{"model": "multi-label image tagger", "dataset": "simulated grey scan slices of phantoms with and without marks", "train_examples": 245000, "image_size": 32, "crop_scale_min": 1, "horizontal_flip": false, "cutout": 0.25, "arch": "convnext", "isotropic": false, "norm": "layernorm", "activation": "gelu", "mlp_ratio": 2, "inner_norm": false, "patch_size": [2, 2], "depths": [4, 7, 4], "widths": [64, 128, 256], "kernel_size": 7, "num_labels": 13, "init": "xavier_uniform", "residual_init": "none", "optimizer": "adamw", "lr": 0.00094, "beta1": 0.85, "beta2": 0.95, "eps": 1e-08, "steps": 32200, "batch_size": 256, "epochs": 33.6, "lr_schedule": "wsd", "decay_fraction": 0.2, "final_lr_fraction": 0, "warmup_steps": 960, "weight_decay": 0.2}
Rows from block 5 of a small multi-label image tagger, named by matrix and row number. Rows with one number belong to one neuron. Each number is 128 + 24 x the weight over its row's rms, rounded and kept within 0 to 255. All counts start at 0. Numbers have three digits each.
After each neuron's rows are labels from the 100 images, of 14848, where the neuron reaches its highest value: "top examples" is what is common among them. Only what is clearly more common there than usual is listed. The data: simulated grey scan slices of phantoms with and without marks. In brackets: how many of the 100, against the usual share in percent.
# fc1: MLP up (model.blocks.5.mlp.fc1.weight, 256x128), inputs 0-127
# fc2: MLP down (model.blocks.5.mlp.fc2.weight, 128x256, transposed), outputs 0-127

fc1.107:154110159093066095099121132118159125100169116152176080106102107178137134108083108070145122129163139125149132152126128133093117163118133063136085150149131109143124122134130130142127135133146146141145133153151123130132125090134139148162160175105119143141089135126134107120095107149084177120103149111148173124159134130102138131125103111082111126140123110131116133169113106113138149161129
fc2.107:142128127172143145121089130153150149114113147138117154162149130116144131069172129111153111121175113116138124141145164098114089124134075088124105104154122145118129153155149109076131127134134147154142086151094143147160118123150167114140127187133128135125147112150117082124093131138137148145178151137078104116158152103105171127085096144120123108064140149127134142116103110114113113123118
top examples: side: right half (86 vs 41.6); chest (54 vs 24.9); several spots (45 vs 17.4); finding: bright spot (37 vs 16.4)

fc1.101:120108146119116104134117177129108120144124160110105165119116160117174105142128152140110172120157164110128103149116192128141136163122158125151100109132125119113095111094118105143142129164172159108129133116077175112142135100120122115093163175127139165119100109119080103108151166118099122125123156097165092170099110131152101148141129125119128126128129070135153132132107096161115101117156
fc2.101:133134146121155183124166146102112116151131177150117146136112101101136113132085121098160096155088118097135131152101098149145131126120148159129145114156154110130167108139118146145106095092182109133135145120177134156103112117166145115077130117082142078149113149116142119125133130096111137090101106153125144101147092105121092113130086109099123118135127116151139088102088121102122166118089
top examples: side: right half (83 vs 41.6); belly (80 vs 25.4); crack in bone (75 vs 16.1)

fc1.5:096138141164139151136140124167147146121146130110088133138085092121130118153134128145123103137116125101108103105091130100153161100119108098115104104118135110119099129146125109127115162143122123134122081099164098123144130132133099159116197184119110149077124122124160124122143127131153202134112140087161122121145117105127082149121115143159183065154114126101147109150158141114167147128129
fc2.5:160102117108188090120118130094097190137096136090089117142110107135149106154120116116134123178135114101142168127155158143138134092110119120132166148151124163104101205091120137168136138125158154135117111137170156165121097113135120144138158125123135156111131142164133156104143129120135102113117144131122139113109122133138134105177104122134132079152117165104136177131133094117087102135129
top examples: head (67 vs 25.4)

fc1.112:130112141113100097136145156161148130124145160146106132130093133105151109088134153117131117091130135101140125104119113099130122135123163089142161093148160134100156124057111121083138126134161121126154163152111130110130168085147175135131153136127121130099098087145124135184074168141128137109076160145099140142152162124141132128136134139123169143136102115114096162124124141158144067102121
fc2.112:115140136127140132128166086129141132142145133111147104105158138143128132105123114118133196139117149140129133161137112135103100085107146186179162175137125186144162084138143121126107159150144158128103142146105131165130122114169105109087134128157118122088134128124132146087138157121137127133111116138108145095158174139146099070065111113127156103125131154127140087169119122122093147128120
top examples: head (65 vs 25.4)

fc1.48:129125136130122110130134108114216132104142108110101077124119082138116149140079105136150121102088122122158115162095115185134144113182115162115115129128123104135128114147140105150139166153139121124069162125162126143122123121126141163130117120123133121191113148141126102109112128117134159164158146114104136129125077104130103139078083126126128126171107164103162118114148124098135103126120
fc2.48:157118121139119113105149156154118128172159148155119128117125176129104107099099130132143152144101105103116116157117105153145102098139101139170138101165127114133112167138123160086109132153119139101096090118191114142101124124101104147161130148130153127138130156127110108083096126112109157131146130085124161124138127098180195126101154175116114147120101157144124123116181151157103145099115
top examples: side: right half (81 vs 41.6); ring (69 vs 17)

fc1.200:120142107107127119102085163142125077124146192116141142153105152091113123149149137156139094128159128133136141136123107085131122169143093108131111159178144136111103180066111120106110132163185141154079154110101096152116151118142084091104136145109138147131112088137149101112134167126143113112107139137117106157099126162127139111114125096143122149116119113128178162139118122135131095139137
fc2.200:133157105102094127145110104147132132123118113127116106150158138131149158141125110097124177152132151127096100143130119147119116129127121131193144102163106113152192146105131195149146128133169122128126160127140113071152104135101083115094149139125113129129163099203131122131161130156157140140115125117157130143145112166128164149118154145148136126082199137108127145104135159124118118130126
top examples: head (98 vs 25.4); low contrast (69 vs 25.2)

fc1.102:170095166115147129135134058153141083114148098153142102139114096144126160134122160096126113119194140115114138125130136180133141103102114116146104173123163124163161127148104134129131176089130146135085127128129104120107150133135085120091128135133159136178098136129154145124098104163124123157090121098103132156107151129094105128111116065106113115144121143098120152149123121155156128142136
fc2.102:139134125139099134099107145140132137111109143121124121195184154108147102117163116108148112155142113085131135121177140119096122127134071102160121145087122083133173131134161102122124096109108096141122122153127154135156073150140115179178140138150156104144098148158106109163139109134153132100121101097141165114173117139106155118130130162098110118146088151137145144147156154149124125117132
top examples: side: right half (87 vs 41.6); several spots (62 vs 17.4)

fc1.90:125142140112141127149115120131172120115136119139115132107099099123127166172158099121120116103109101151120114136151117158112144139169071114152090108099103140092126168169133161135103164148127127153122142183174127162123128111106091121135105084149125096123143082165131127146167142088100151168144147142087129120136131136111106151102111125117128127194111125084142129119123101100127103173110
fc2.90:146111093120104145116165147139117150151117157124110137161093125125102115163104103151148137123124182111099098151117131155143110094142064148142116125099135133143119122172169179107136137123096100114106126124138164129130127119114143150137121147167122087173151086112104115123111143105090147132114131096125194174122087112157128105130145131096142133164127125159137147124092126143148110126062
top examples: side: right half (68 vs 41.6); several spots (50 vs 17.4)

fc1.110:087124101128120111146129140131114096119072148151150141132166138125136119110152103107151143123143183147155137098156129127079130113133094122153096115104124118146151134096111149083135216131127199123116111136119107117149140093137126126128115114117106131156132088130117131102123133107143095141110132097081126147105098158126117140140127084154118176146150139147164124180148123127072132117132
fc2.110:140140125114146152173104150120094137100091130132153160141106117152149160160120093118111075097160106141134131137153152171122140146119135126137140130088085128148121152129113148147171159160135110149117124126113090117095160144153110116143123151109113103123162125130132106138153064115152082148127161097167135142165090117133086133106161118126133149175191132130124144112068116114109113120137
top examples: head (56 vs 25.4); bright spot (39 vs 16.4); several spots (39 vs 17.4)